python train.py --dataset="phrases spoken by 400 fixed synthetic voices" --mask_ratio=0.5 --encoder_mlp_ratio=6 --encoder_qk_norm=false --encoder_inner_norm=false --encoder_drop_path=0.1 --encoder_positions="sincos" --norm_pix_loss=true --muon_scale="original" --learning_rate=0.014 --adamw_lr_other_params=0.0009 --max_grad_norm=1.0 --max_steps=8300 --epochs=108.8 --final_lr_fraction=0.01
Rows from block 5 of the encoder, named by matrix and row number. Rows with one number belong to one neuron. Each number is 128 + 24 x the weight over its row's rms, rounded and kept within 0 to 255. All counts start at 0. Numbers have three digits each. After the name is the row's rms in percent of the matrix's.
# fc1: MLP up (encoder.blocks.5.mlp.fc1.weight, 1152x192), inputs 96-191
# fc2: MLP down (encoder.blocks.5.mlp.fc2.weight, 192x1152, transposed), outputs 96-191
fc1.286 099:117093104163152163115163089120124146144089094156114148130114138107053134143147142134137166165102121142147161133162151130129116127110088141130137125134181172121150125078114133117039152119096166136128169109101125125098143128128115178103075127130121108117140136164132143136126157135127127148
fc2.286 108:144130131145192180110163138154125119164114196121114123131128112142168105120085118146110070145127129121146109114110101127134131139132146124151101133126124215127122122121107112090110116087133117129123080144145148128170098133161167108160159154131148118155123118115125124138086082143141112166
fc1.287 088:132137133140126162099137145113090117099127127158103166113107103153141078151076150138087123140107143096133128108099108109142129121106161109114107116128137128138155149094122128115165071151140131146110137103146109127101126166141164126153115142123131147160107152078138132101125112157139098118
fc2.287 116:120141134115145168155121132107145115174148116146105113112122123145122093073087103134122103062126135137153130123142160150121104094149137085101115108121137144104109132104106154116115123127132175143118151136140133088101137153099093103126147131068127132133084132110155146102121090130180112132
fc1.288 074:141113103115135105148152097127106108124160155162146150124126160088129093145141101122106177130116142094136105102115117169156128115141118166163179124108140148128152157130140173146107143125119138125109081179135126132119127100138062169138143103121165139117138141067141124112149151146147149139
fc2.288 091:139125112137116105097156121090140132104147164111108123131112121176125157165148137160144053082140142153077166144101117118098156150142163148138116114126126124113125154141181119163164078069133103122151123138141135144123160104109185116140126122132085132140108122146151104093168088141151131113
fc1.289 078:148156173143126126131123141090107103125106101107176124147146130137125141137122126156164157164124160095136110167142164115159172133150153162154179164153134119110121158106136146168153119151140144121157152121162139173126109110166134140140099150102089130158115131131126134044121159100100173087
fc2.289 123:119128117126152137122138117163159115135149124130068129120116086113169130120120131124069097068151100170117104093115128155112109140123139088122120112113123143153127125142110127115131101094113096134072114124072112085155106140101117126101145116139151116117146126134115142180131091160164090151
fc1.290 081:112115152139154108126124114139137140170113105138127113126122084110114142139133146146139142116171130078167161164153134062163142119155139120133115139137135129122114120163115125139115136148138121106142108120115144123144118107150145114128160119170140128136145140121143084126126125175099141176
fc2.290 087:115135116154147103131156073162145122059111143107127163111141144134115150156123123130160104145111131111134112131133114126107123163132160160149088102118143126134091121091103118204204078153130139144111137095135125116126171128151120142141085125134131114115121136144124137133154121124183124126
fc1.291 112:115089102153171140125142134139075127145160168127146104116126138144106147075112094135144163153145137094177072119149147141145145113111146166099126125128148165125184083149120104145101183110112153136111128083122073115137119146130119141123111127092119142133168089139084139157147119118119117132
fc2.291 111:110144132117157126131120148104182135136122148149111158124111131133128118152132118161108086106121120143117167132117131118124109131154102095139108143134105144141109171137122149071132115121152110147142113164118158136103150086131152127127126152160143090104073149107142088132086115162126136096
fc1.292 061:130132158150098150118135143157119091102148158164144133139120124062145087116096078164129088156098112115124121160120162120140107151127156154110123214151146138151094148134126122145123122159126156134140093129147149133097106121140140081122168109125142127166157113106133123120158140142126107139
fc2.292 095:127140122118129098151117084118153101162156085092106083070143161193101160143150152125137165105109154150128131126133133110152146099151114085123138154131109134093157102118160146098127132142143084148121168143100096147152129104108088151135111141128115132069111114141119135163078129117144155115
fc1.293 092:135135149134115086092150095140140128116110116122126125115114117106116120174172162127109105101096141105114086133149143104133105164135161139146127130103129114099153109169120153162089130149137144068166155124169112111121166129090087115138090165147143090174112148110144121152133099143121109130
fc2.293 099:124147105161074169176125129110141126129102111147140114136173122126124108133127127150131151151110119150133153120158173110155163098080204108156120121114139131120126102101114142108116156160133108127118143147138145165169115125115108153136144091054128189117159134128102127149138127183161109097
fc1.294 103:143149135112128104128103183064131174137116134130124119121132133125155100152126132129133146152105154122145145139117126140138131148126108092123143127101141130111125132145148156128096176122101152126124140102118146137095121160219156124153159146131149097129114141121089149103123175178125170158
fc2.294 099:113115123154139155168119103175138131098124154121126137146129124151099150109128153109100116146126131133087122127154148141108109108129132146133141148124147105042137092147147085115118094150126103186134123145137105112140150115139105105140102133120133151124140073142128134140096129081139118118
fc1.295 103:121144134132106123095180116113132146112112169095117131101146171096140111136118137143150093083155155122149131149106103123079119141125122102129095134143114123121181112175090136157189094099144150119123124158116119122140135148118132112158086169128079158148160165120127104121145093139130112191
fc2.295 085:113117135111114126145183090101145109158127161106115131125157127129095085165120119121136100152089150109098131136126135132177117105185121149106107126150162174142115119108131139090082131127096108145138146128159089092083130093109153148137152101130136147109153104104117125148139119125103140132
fc1.296 087:114116114121102152137127148129141111127101091130133126154150136097125166161129125111110133096158116084120132126161146167131116138111109152100148156134098115131107100129131103140130143131090091123118100109134136127119114163131140149092109132175097112185119139105130106080141149155100161160
fc2.296 106:126123137135075071153129122178120137118148128113137135129066153114097130114136129129146153136107118168126131159097118094148125142151125144156083121121127121102154162104138139125097128112188182151125128132124096151165113113123109099140143110069134143098155132158153106189126137095154109090
fc1.297 115:129150170126146096140119099133147112085112158120088165143107142147156152143162138117131135115146112072118132139158140130139127112144102134106099158156129117111104124087107135152092160127131110108114078135078089122150162137166135128164128120133139089115150119126150118146114096196134104152
fc2.297 091:136148148140159108146113136144117123130124104148132128128121123081114125118139142100142142098153112116146136110133145149141148128153128167128128161095148099133073135141147146118072124114143156165139132127124114121143136133121118110124127157146127096147167142139113113134081102120155125144
fc1.298 083:169157124157110093140121161163119126189111122151116145127135130135166158095122131137109104075135113129108132152117109138141113116140108148159170138121136131072185130149113109157101107147135104132092110136090176140173110077080147110151165132127119146109123135092133134123170132114183138150
fc2.298 079:124132104116129146130109145138120125123135156133157134149113155081128118090106126140121128174130173161125093117144140096199104142118101124136057143140104126113095160156123138166117174122131131113121132142134081087076103148149143146112087163112113128120130160145131144099164146164082117170
fc1.299 064:061136146149120156173093136120152135108130072139145119131102129146123121133156144126159165081148133158122109129141143106104143160150129171120176121121136099149115125121103111097123113122120182130098151164129153112157142105101132067154103161078112136138135120135156143152144109129173173069
fc2.299 100:110126120122141126136136116132102136134136154144097167121129167151121143150107083133117057156129143084133145125087103165135103091109155121123116137131132108126148129124135162149134137127112121145127063130095138110107159148198131171133139108146156086132086110127126094143122118118112117161
fc1.300 125:135135106135115121143101112155130103123133159144077107113145092142126101125101119097111099114066179096107101139151131118143132132191146102163161148130149135112127152116128110147126164143129126111114126134147152086113102075107155136134104153149095123121140138082144171144127151124090182189
fc2.300 118:173124128103163134162135128155108169151097101146142132156128142127124154094160144164149149164115079173123150119130104112133108135061110138083133137120105137156136109154171097069139135108146157130122139102094102157114126158125155177089127121126093134117141130107124114112175128122143097130
fc1.301 086:098096084094103115129146101149101072128122127143133125088114133114145153074114118158162115109159164098120135151134117099146127123128119152144130127115132118164153137155119130111139152142138121130091152080095153165127094155127130142092140149101117137117126136124133089118098120138166128162
fc2.301 095:111122145128122152159125156151144181146135126141087115166148114118127125185153119121096155101141073142127122130145128166078168151150127139128085112137150149159093145129103115138114129122138127131154134126123139110128127111115125133123128127128115132103119127163123176131141133126095113129
fc1.302 113:094127134121102112108089172120106106118164116098124127134130131100137107175069105090137137130146114154125121123096119129158114137142150137115114132142099111101140113139141125115152110128140129124152149150143141124151106100136145161126113120100129166113136168114138115122102105137130103109
fc2.302 101:115129114142132141125125110182123118137096099129131153118118144135115147097179149132138124133127126120138144150152150127108129122124095148140159095113168155141147139115133155118124131126085119114121141121105132142123160107090116114129158122156124103136125054136106105136124152130130149140
fc1.303 063:180160114107132142118129113092151179184133141150127115167140141109108138142102109131173128130124166110125156135162118071135091139164164111164160134139133134145111110134120229170119140134132139096100164085174138135119149147111128147126129162156123093125111129163123133143150120109144143141
fc2.303 139:127135133126134162160119139154138110084134166127146153099127128175159080110172135099084136140134113163129113143131117197107135113099117130087114119123122127160154131130134047070138136118130128181121094196111120136136113118170125150149137155122147152128126111110130143145110140144124127111
fc1.304 098:136112130129110171136130124132124114106107170153138165106120125140124087143078147106077131127102127117135099125115095131138109172125142118108103111120125109132108104096108109094165078138143149150101140093157073119113164091096137115129145130128120170120125129108129103150093114148128125121
fc2.304 127:141145128131124173128135131120141109153140109175116146093139129117131115080078105136132112088102114131166121139128129166152110124161132080106078104119119122118108110108107143089150132142136157140116128101145123125092136140093111102124124151087098151119106142120127147103110111155171101153
fc1.305 092:130148147162130146129138099143148117108135179098135121130145142059120158080119155105146136138124139150119117173089096120166126134142124153136138121139139138091195119160152140144115165106110114131172119116145138116115133105152151143128108147111166090084112139126199092120156153094096131098
fc2.305 104:120133126081169131106131123127117086163153087122141127130127151129115111163116134159107081114121137117113136137162114155078128089132112106129181101132099129132101136130070102148189091154152139122136105123132141128137114108106116128151106121122099123186108165136106130148128112163105109156
fc1.306 096:141117107152117133102147140133144105141158165135084106139169154082145113145157128153096095136143175093117163132131107098133111158124148162145134097165148140127162128157130135119174114146120110152161140126103117154138129106123112135189117149092179155147119118160129083127136149113118121107
fc2.306 084:114160142155166121136160131178124115101111095108123114136146138107127132109113128131162171076117121100144076107141153127158118123136130109116115111153134101122124139114107136128147110173125102127152125119121120135163118111143113134156105139080120092147089112141140091136117125106093146127
fc1.307 125:139124142135097157114110123126122131122151114093123131145115130132130106121143128119131172138149087133117067169117180136142119156077152128112158115135165082168135135115145146148104131145131174121157138089110147160140131148126136135149131124127046111158124129108129169116114134115108106107
fc2.307 116:126116139129118109180115107146067128113098097137124116150150127133118140098111116183102106155114185136116140094164149103112111160121187115144174115151118127129139125121108117129176129075092138129121108107118139119114132116151128179122122138121106139185126103141181133109161125106139113162
fc1.308 118:103139135140161170123091140138117135109147115161155123067155123111129136105161130154158159144117141112105117128137116136124136153118120133165117138133121128142080117142129189121152115123154151121133120126118085133080120101144142132122121109117119116120128129143097124164105147119132137102
fc2.308 103:134124128121127114144150136190101104145123145150140120137116118112148119179086072078173137128139153156118143095109164141084098128152148146148105124120128107125147156116118121150161072123160142124086123165134124059133090108090139128121101117097134123141125141115108143092148155149091116122
fc1.310 103:133118132110101173090154131130116107129119107108109136150122164139125149126107144140160130157150150108129110113120124133173147154136164126109128132140103128130113085155109151176097121149185117082132104136149116134171114100122139143163154089105128114126132120132153113084134166149132104136
fc2.310 092:135140139109086141092129109163109133120138131101076140147125166143162072122120142110130107147117133121131169125146091150140143104111135123121135128107108096128120114110136111108132127153086156087101148128132105100155129097084119109130102105085066178110130117127157144138170133118123110156
fc1.311 102:141103104171182130129155123116107131124123165126121099172110138165180140096121173152120159143065133094101106116112079100141134142145104136138125116124142198098109157090143116129136115162152108138126118124143159138162100164148183096133160110163135107141128137131127123118120109106113098146
fc2.311 102:111136126166164187097156114143095098157147137169133157154149125150124124112126127124119107150138118127087161105104098136140130069141181116134155135137126168141165152108134139116154135101097127129113151119100095094180113101118101092135162119165171119072134110120125117112123125126135151090
fc1.312 091:140154139111139100122120140132134100132119108140110120153160128114137132104114111087178143124103133117120164130089100106092132104132148113125139133132167164109159103150136187152138159109149184131132095094101124131076142131116126138127134126163101143111136116114083097120155137150100143099
fc2.312 087:136135145138110142176133126119115111133121128140137133115150133112126127143149118141137119141134139143151093143164110124129143167124116180133132120121107125105142125131116120103142141156070106149121097109166102118165097094173096104122205120110140123142198110111126164173129084093124112181
fc1.313 085:115170139150119119116135128157158131145121125127140141102141174114152130163164079132104082158121155128138123155140088118143169102137094135177109135108159125095165132127128123104176094121128085133128145163112125128081098118124135145093098106161091136148131152089072110114086142121131183102
fc2.313 091:160134141133130123139131108155130156094132128148098143134136129117154125082105188131130183092095127140107138133123131132135050148137149098105105127118145141120129158102158139152077111089143161112135124081138118113142156108144132122110128134109111127136161113156161129160163123136126077143
fc1.314 096:117102104094114106108141126105104112126147123092125094151133155130128185122147086108127128146127113153139132117092127083152140153121114120147101144147126116132112151121122123114137164115154109118133131139163137154098146138152112116096135149156126110133136096161144097134120098146082113160
fc2.314 110:126107111121136142157125131147138126128136100158147168136153118116157104136115168153111106096105120123106143090168154181129115086134134126098171156138125107138145158095139096154141121166090080113145117169125136070140096121120192134120128117088152147127097150121126128111119179129160144128
fc1.315 086:116103176128108135165105131124158132167124134111126103113135143176109120144130125134112158136111146163136138113129154115138176125123138132141129118141117104149156118110107085128118129126147171118116130145110086130181120094129165151140118101084129123162102077121087084087144108167099145087
fc2.315 092:124120103147130110154119127132083120073126118171110143122132100079148149121114110142108111127150105098138112125136175141139101140156108124134141115120123162098079176135128138115123123127097084150135132103136118127113091138162090167073147143189104142094160165166141162170117129126175091156
fc1.316 089:136088136180110089141091166085129194150125103139115134093093129124149097125132137120141106148114109174138107097138115105132119134108166160145176131156170105084119162115157139096158126104121113125122107111138138125113163137128139139150088091098125123147152152170131086097131126111089102118
fc2.316 091:126128154096161119140097156125121131133101192136156112126121120131117116123123099127114087098097130111087165172125124112152120140095115108115099139122118115165115120142114094115121128197103124142140132120162116115117116096109128104121155118161155111102151094157177145149121144114140127103
fc1.317 098:134120126159162119120105141132123158157124141123122127113117175090173114150124158108145154113184156171172116134092107076121115125140137133108115139141150146128067137113147128143158153102130151143089080106122123136111153099131124136104084132122097135106134086131124134124096171145139139125
fc2.317 101:116122129126096128108131109149097163113133102106121103186115119121122152118130127172118113150106124121120134128153151128153113116101068109102116143109135104130147106130119132085131095178136108134108172092125124106118124126127172165091168136134147132144152077114132149118131109144158092153
fc1.318 106:141155126126112168090142155144170126122101165158109122123094101135123106173118134096176154141122113171165132075139135110077126177073151109149127134110146123130148128136095109170133096107146140155083116116119141150132149179107124130151124159162111155158100138153133133157119144138087117124
fc2.318 098:110141104153139087181123128129158112136137126147171120146115134160100134136129128157130111141130151122133145089147130105150091104099094107091145097131104143145130119154140128129115125112151166090116126110118135164131115080122141114109147105118170163114127107089064167150128139115130161145
fc1.319 108:119132128111153117098123136130113149154138096105113153161116110123133174149129077125114116164154134116098085142074109087142119153119122106145150142094110139146133153145151104111152124145106156124172112098100135086101159113140131074135171173054104123137163137131090131124103139079134081162
fc2.319 101:122130114144095113145156122137216092109147126106133138099144133099092089080140147117138136120123108157116152124174118153119119119116139147148130109131139131078140132115106122148138105110143074092122147168162158155136108141125127092187071076176161143150114125117159177137138128149156165148
fc1.320 097:113172155126130081112126104132131145133132142180073136150150178154109139113066111159110151136110139168097139101128122078124118138135142167143146125146115124086131121121165128124149133116129135181162113083087138100130107150135126139112106116201133159128141130146137153141143091116120119165
fc2.320 099:151132102121119150132142136157119127122132138104196128151093117089149114115138131127136087137162123124163104134125149162129119113141073115117079099124148111197111128114160091106144112144150134088108118170142108123150108131114095144170121160076158134108117131106136099125109154146115129074
fc1.321 092:141128127110097114143096104133102110152132076146127155157153139118101113119119140114099130145154175129123140116078162146139141123150173104141151141128122104145162161083173155131096168151139085145132125163108152120102122138142124102074119123184134151165137125113146131144148129136121163132
fc2.321 088:144116131147165139160149110137167127108127115177123126104120107106112191111158150131137115143146117134120085125127152121102149134123122108108104124154155140131148121130148141117137080052153165142114124151137145113114124130104150086145109164131148142105137145120148140124111124128147140062
fc1.322 140:116149134151112136117125128111088132124121120089116124107141132119141164086127145146139111138153122092108121154105110088104163176182137172162151120116141127103118111136132133058151132125102118172113193135123132118103149153147116157127155132138121132136166159138129156145100118082157140155
fc2.322 126:126155105130143083156120092175123148099131120081086167126117113108183103146142090122102117155131151144161125089130110131074121139109140117102123148131105128103150139130132137137119145131120129085182173109119167110109085120122129130133145158146103195133150111147142126134129140128127112123
fc1.323 083:126112150139113114090131144121145124132143131125144147146159119114116093175168129149104121134117132099114088124113162147146097110127180121140127147137085114128115116142154090140127116095144095114140094125102107200168198143117091156123128156104164132141120106137186160164142124152136119123
fc2.323 068:104136155152145122145118099130108121130136162083112155164140130142151113091133114073096172093094130138127138125136107152149173149151084118116156060142128138093136157109131172146140170141130129124130079125147139142140173110137146104157134147113120107109136114147104086130106093136116096115
fc1.324 128:147148147145152130110109161082138137172120112110143123154135092153139097115112126148126168109129167109108087054132161136095125121141125121152142138162127145134133112143135119088138129139146157108135111130158115119123116124132125134116151169134144111184128175110122105156137122144171111132
fc2.324 124:127144129114111145107159133154121119121090150145132085140092113171139119131174164126146104152180161182146170159127125161187117112145132123095092140135141090170128142135146108136130141139116125205142143152122100140084142133149151121163125112125116114090082137124120117125118158110113115103
fc1.325 061:133170176161133149104129127130169146132114153182116122135142111095124136129099128078136184126082170116135149112097127158111097133135111112138150075117133118139114097147186131137113115164122102133121105163127134151169136155104128138160153106131143107134162094103114135148158087154110170125
fc2.325 111:146122134132142134137125140079121094145172169134162129110134160173132102106169142164103052127133099154117085159166119147158161127127123113108122100139119145139136123120122113129150156133141181156155167135154129093091139112171125119106153166139117130094079148159138136133092142099158115121
fc1.326 121:149147148135133114141136109155134135114120092144120147148110156163141124122134160119153114144093105124075156142101098087116128138126159162154159139124160104133122136126115133186159108147125091128082117105130099113149150150136110117177165174113167104162120164129167152120127114102135120119
fc2.326 133:128128144122159176100135168121115133163148158152100111128097131128120154069163118086155119138178125124147173115105119125123119106078110132124116137148137151194126109153150121140124147112165133104113151148129099097138108105173146125139154116108153113126143092142109137111146139124107143145
fc1.327 064:253198128133143124138143120130128144154138119111119106140151133116111117112140096122093128138104142117131095134134126129099162132109111127139125255148121156130129086131121109092105130141093092158112120093119105122121117117119103129107086120103097117124147115120155156142120150109147111121
fc2.327 070:117133113106148108106098108087166087058105118117113167096112091129139140112114135118148096122132090159121152081089112108181083131129151125125129162155133116115125127098118166159137119119143157107125092146119131164168150140158112103137169112148142125137105140125107115114161110134123117123
fc1.328 088:135093097144131138168138132108164136134129087114144138089117148108127108150108093117150143116115103177156139167132089101142113159132155121153135113121145157104189119125123095105116116128131165147141131129151125086085138111100131095142085173114083134137139131117118125147109160132078162160
fc2.328 111:131116142102087084149122146122141122113151136162153085101127089148149151110132142133096131101139125113086100126118163145122114112144130111093144122118115120144091101136146170094117136173132075130111139092100116125147091133155109126134164094127156106092112092124102145097109117126193115131
fc1.329 093:121124160114125100096152086115152143144147125037136123153150134110120098130137134129160122142104136095180125105108110117106149170164148109139138147123115104120155121167154180102111109175128138155140082157104137136074106143120120169149152140144073151152174140108161140109157132128117094115
fc2.329 074:094150149092136121121123124107077123153140100148119110120114140169145114113072089079056139138162145131110108143123120114122126131122112106125129118119121128134128118110114194147178106110114128149152126074093108119123156084134178120107145093131125177149134124129133132151128086115127114134
fc1.330 105:151138106112139105122135124140121132061146120117177114121124122114149140143093107084114156096135110156143121150129157145079183095151109161126152158140124151109117159093164114115101122151092126119092134159132141131130125103142144133120152127129120142152099118146069110080099168108132152079
fc2.330 106:113135149120146130140096130111134145180133124078055131175141090145092167127128133166121122129148136092147110118122104132162121176137144098165121087133131146138115111144091122119108132094130124151154103110119117122125124134126132120134110119106141109137145131125178148165165088126123095139
fc1.331 100:148162168124151151126156111146104145140096161124122152116097151103140141160128125146146142093109148113121125107128107087130141117104135151167134129177148151126105108147109119106147113121127185100142129159139092100139121162090089144141144105129124127121141124157141112109166124101188138152
fc2.331 090:126100119127125105120088134086131105137135121087098130126148123154086102118127106151075149159096065124117167140125135128134169115152135122133123129127130155143138144158140143141111147132134101161098141189122115166164170081138110107168089102131154137121130145155097082146124099114127107111
fc1.332 083:000068146112160095158143102135122154130157116124118162130142125103100131105118097118084147132136144121148119102127137104101143147151154147106131137184158139175112155129130157144114141129138137149135132069078135168133120090140158151129093151135131113140125086161126123155121111122130132170
fc2.332 081:087167140144096125141135142128182167173096141131171091138104150162150128138130168122175111150094119157123124162146148137170151068101141112144157138112129146141137145134155106141151144124130100135121135172155159116137147134117141113143190153141092116137147159111091113127142109141101117108
fc1.333 111:120109111110172097164144086141142118128083126092117122139134109127131097133147154160129138130149157097113133135174114140128123137110120135136131127153155167142126118124134160110101162120127141128125166107138161141116117143153159081144107122145122138146123095099114100124158141141165139116
fc2.333 109:126142123120180109160096133068127075085120141146121106150102135131124152076131156094123117109172150122142098145147113096114114112140122127113068139110124152156122120093100121132152169099117151118100150140096137107156123130144149169077091092136081140165123120143106130142151143136141143144
fc1.334 100:137134159177098110119146151129123145137124113097130140088157152128123120119098130121136125149108121141122114096151161102136158134128097161131168156158166092096134142176092180128109089099157100115148153132127128119130182177097150155084127150105104109137132156100118150147132116136140136107
fc2.334 097:147155100094122169131147124147153108100102137119109140140145150109126153091157148135116116141166108135151100146130119115115145136174184116125126098122119112153136095127137130152171069126156148103134171104152130098142156151110169110103117117096124112120135145069134130120140152120107121109
fc1.335 130:151109092123161111158138121108111137072128081134111177153149159111168139128158114118131116151134103146184130115143152084131112130111123134134088128119122162124124110144068109076146127205131129140091079155133110109148166168135084131148114169091123111130122130137149156163141122115142148145
fc2.335 143:111121134112112134162120170135136141165135131133094122098109129111112138140141159154143116094133116077174096162156118116128164108106107132137116110126123117177138164121137124132118140044164118128136151154121144153150123097184134102090108119125100133129115129116118118069123147134093098195
fc1.336 118:161153123126091149111138132109114136130098120154093144149132122140109188112088134147131101099156143163147112144132095095105131135143154123108139142146132091142111149119117162157104158178099105127131152116165118123113095141087124141115169137107135130083140116141163121117136143185148111140
fc2.336 100:137149109142147122130093150175119110118150105094133142127131135172127089109128136102114142113127142149102125111113110139167146154148091105135184120121123151093142135147139127115082161145123113104085150163138181139099145116098138177158111169125111140084101123130122107133143123154089133139
fc1.337 108:131105178155101105141158119136104142144148148096078126118112148148168098177112130154134136132138133127133112139125143118079150128118173134121158130162139140109140132115149144137144120116146187096103132148185122127164143116076164079105142105105103106146131122134169146132177175131158127084
fc2.337 092:131127152096110140140112109142130139113111140119150118137144129126135099111156138126119133166108135170122127096117102107145125105157140114109145144091158117153144120106125104074135142091161118125155086118136119119120110178136121137153123121123155104128135129116168119104160104156105110150
fc1.339 103:116146163142146114134093128144139145170126119157128126113150108152123119118140158124117116149131108118144151091069156161128117110066149083162118143157145126094154112147149106109107134143126129140131114153124129107077127139072128168116126132149153139130151130129166153110105152141133124172
fc2.339 099:163116118121132131157159126142143126112124193122101140067150138121105114139153111175120127102161120146137131124132150126089114149134151119123085111127143160153102150105110115181137113133135115143119121151124165146117146143098129150183096123118148120109080150140137143156169081125144134121
fc1.341 090:110155162116113121131173089070166156102080133080156144125079137126133106125131136130157116173143137090120136170127134154119108168134149132167132125144115098134149156063116103138160110131116074117104116103166112153113124104150147122112146159125154132171147082149119097153142096117158153108
fc2.341 079:113131132113132153116151130125140173163176164121123122141123110103168121141147099115132075116104101104114138132104098139129147111138068110096148114164136107128104090138153138115125171144090159150134155133094152148083105161107104160142090156158110134112098138144103156136096130139118117116
fc1.342 133:126165152122149129148096150133157141128089105115141116143150147135141168112127122166141119102139089140138118085134107127103126174112133100170124143155115127130097095131130143129089135086090127133115154090157120147121118120108149122113133152172157154106175157115090163108177095083119160122
fc2.342 115:112133113150114164136149117123149154117100122136126151129118130127137101106130106108124126123131134141165071146144136110102139131145138117078120136135121132163138129141073134116129112168133104102114119097143163154113106147100153119160145140172112156107072113125141169123148118111118135193
fc1.343 090:113117160147137140100151142114122104130148124160094183130124156092099144139138129125085111113138132143109118129104124178087134119159113133147107139140167111122144135134141101145170116120117124135130162129145147141153136137118062119123110154123121130126129129114155147116086191125096127141
fc2.343 082:143143126092109112175137132154172124121080168193124111138143144121116171112138136101148148056090106163122103137080125120152127135153101095185135118133117168119153147116119125112121129139098096143129144100140130146158130131109135148123116136156124115125110110138131126152093108130157156123
fc1.344 078:136155124159147104091156100126135152145101083117081168137146203131169112156120150101133091124091115167084135093088153112088132140155130143156109099107142127074082138150128128132135108126106121139159134152107117151075166111105095135106171117155085112158120129141139130107118133090096144115
fc2.344 078:107140151093142118149097109109081139117147138154128071131171135154127151137105119105095107120108145148123106194160131137155126145146136134118099123131128163115092138120101121122130108136147123135170100079159164122154084118184140108097160149114131183098121093150130144131128104109124098163
fc1.345 089:114147134111127146106143138133142131131117124120119147149138115113106111125120166152128125142127095145205131164141157150124137111148137143102131123136122139109143149101139114102086142101134126100149133142160130130062161148127116122139138093116162149134157135161089113163155091107110104111
fc2.345 115:135131113134137131094136098133135103128119095120138143141124135145137128144105099114123119151161130110146141117124130081142134160099122130154138123128140112106143110146146136151169090132088178149087100120101133159188106135128113115138108165101116078152124144102138111114120148139167120160
fc1.346 097:136137131142107080142110124145153143110119180123124149121094138146129153079104131140122118124116116153166069194128117120133135110139110149114095127118158121147174142166118156142167099128156120123152100134140104112118125136137128148167126152100140105119114174091140170171166139130089098116
fc2.346 101:117127133143151160142104113118152099140131122155128150117112128112110113159160168142130140118139146136126128137152152155105126122162138156078155126126107184117058096108077091129117137144144126113109096119127149146135128089136134137099112106118102111135091082114095088117132154152122155156
fc1.347 138:128130115142183104134142120118113120073105102122123159123114116099165132145131099171132130129129118132139116134139152090111115104145111107135099133136140180117099124152066125105142119174135141124089084158094154085154127169127053140147118181151140085143134125108145176161162117125132145106
fc2.347 162:126132115104168081163120109087123154121139069106133134078143134125109138135131153120145100139101135112229113129150156135141120099160130099119092126127128156141144147072159081109106179106129126132130119125111127170118087161184136141085106144133135107124103114112131102130112135140145170115
fc1.348 097:114116153114120129169145146133111130142149136114163134110114150131106171109092148102123150102104060133133129146170118168091087156170102115103159142134131146144169159106122155088128126100164124115123096116151055119149104110159103139122159084146153165108126130131096130146107093118140119082
fc2.348 115:126105147117139146090096114125105148116134087116090151139149110136148126150151104138137144192160141095159130107090158098196122116069120127152112110121119113120121104141146100135078163133114131123127142124112192134125145127153170145119108177112134102191131129113121164116124188113123119162
fc1.350 095:152124140156118096144139128127113149134130119122115104117124091154143165144104142180156131152153114143107121130104110119145145111106117172167118137135132094084106133121101130152096116169173093107138183141169184160118137162103134110107123168151163141127119129150107126100124139143110085155
fc2.350 091:105118126149128184125110164087125082139122097139161102179135120097147125152161124144081174163119147117125109125143139126107100090121134144122086113141151169104134124104110132099092110144139121144165132109150152122154108116133149134117163137113066123151116125116113094096115113147124082109
fc1.351 094:157110132132112129148150133133088122149133103112108168123109102118103135105110143122129168131101127113159128141143110087145122116162105167095147102141109152130172113101121149122139114112112111132136150117139162167114118167130087146126188145162127137151159143147167184155100084113145138075
fc2.351 084:135173129084155146175119136122155099133149172106124151120100166130126131125163132082150097123131133136118113139131083157119137149157160143194117117135130114143127140121107162150122118105117120112178148098118114110145126108120101128130153103163131135119164162104120126136110119122107110142
fc1.352 101:141168123148187108141117116134120115153142117113186092111133131125163116150133157136098158126148110111133136133128095090145085187088107112152156150134129144070148137116100120155077143122139166108114101139144127139119159133129150092123159138142141107147168153130138141183155116182119137118
fc2.352 086:133137140112139134130133121115157117139133129139141124129100153104094159106096125148175127140195145095131113165121127115156108121119140105066075158137136143159208109147124114150122150159111137093122153190120138155097165114104142144142165107096150100122148113131152127118122125132161140090
fc1.354 101:131129145133133084147153131138139154153076083129122098166153104114104118126117166147168159143125166154142144122150097148168173131091099100121164129116122158106164125149152159106155078138091148126147148163141081131158131109126158122101141109163111160095160120111085153106137151138123170153
fc2.354 107:111117127109113165108137127133089127124146167133146164110105186143148112119127131147117109131088105077122138132124103086093105137157130158150078132132148127162110129109132098096071150160120098144092113109122121106122166129120117126145163186119124124108130098138156103126145132119121119133
fc1.355 084:142128155110115148171134121089141130118128136129162151157142113174132102120103149134135149120097118171135102100135120119129132127163100140118187153155141124109115122107103123153123149138150151122116130135165135148147143119152100154158114177128134176140113123065112157104110097153129119086
fc2.355 094:129131130124141097080141138118122096137131150102120119136105123091128123136119128110146099151140102098115165183135118132148085119122126117131129129142138151165149119146139127121137147124113105123126111108097105156103113130112057065132149079111139090118110134157084102175133104103151129129
fc1.356 098:133137128146147117147142104129118135109154125089148142110155079118149140181096152142108143101162143125117128092161088119108117174108119140131147115094152146116171113128098157205098083157098135111110104113143138123149097115111161129145104136120106087141104157125117151147155172168142126118
fc2.356 084:132140133144154111182134129162117134136159116091153099090095173158175133123093087109146112132142120118124090136135121126152141083111109112094090127111122124138131129111155127096102104140145124128111148128139138125100151088113170120130131137129168185119148143121164114148114125149081122119
fc1.357 054:136167162160138176134141112134167132114110128093106103149117140103113132132143156109113159156176097135133114064113145104158122116114121116103108109069105127166126137097172090139131156125141153133158107129140159158119136122164099140124111122145145131179137120134126135139155158129152115110
fc2.357 080:123135145140131117122139126091163091124186131152139132133159146178118141119111108126131077120135137164045141148120101140115138128128116125129117127117132124123159119131151102136159114151181120148101113152109125095104189146159108131136157162131166085068089111111168160144137125125099151106
fc1.358 102:128134157140080158083138136112091124165131121107144132114145132133136149147089123113133118146060125136079121131144151133150114122125126130120138131135144057137113112154117128142165111095180133104129130132111143113111214137137193129095065102111130127139138133163138144121116101119134132132
fc2.358 106:115114127128077142144121150103165117147105126158104105065121089135128123100151148105107155137065170175116123094124118103103136154126114157129118137131112123098109155137102120160158089107073138136159123119117106120122147125158127130120104132097115139119131114144144126158129123120115104138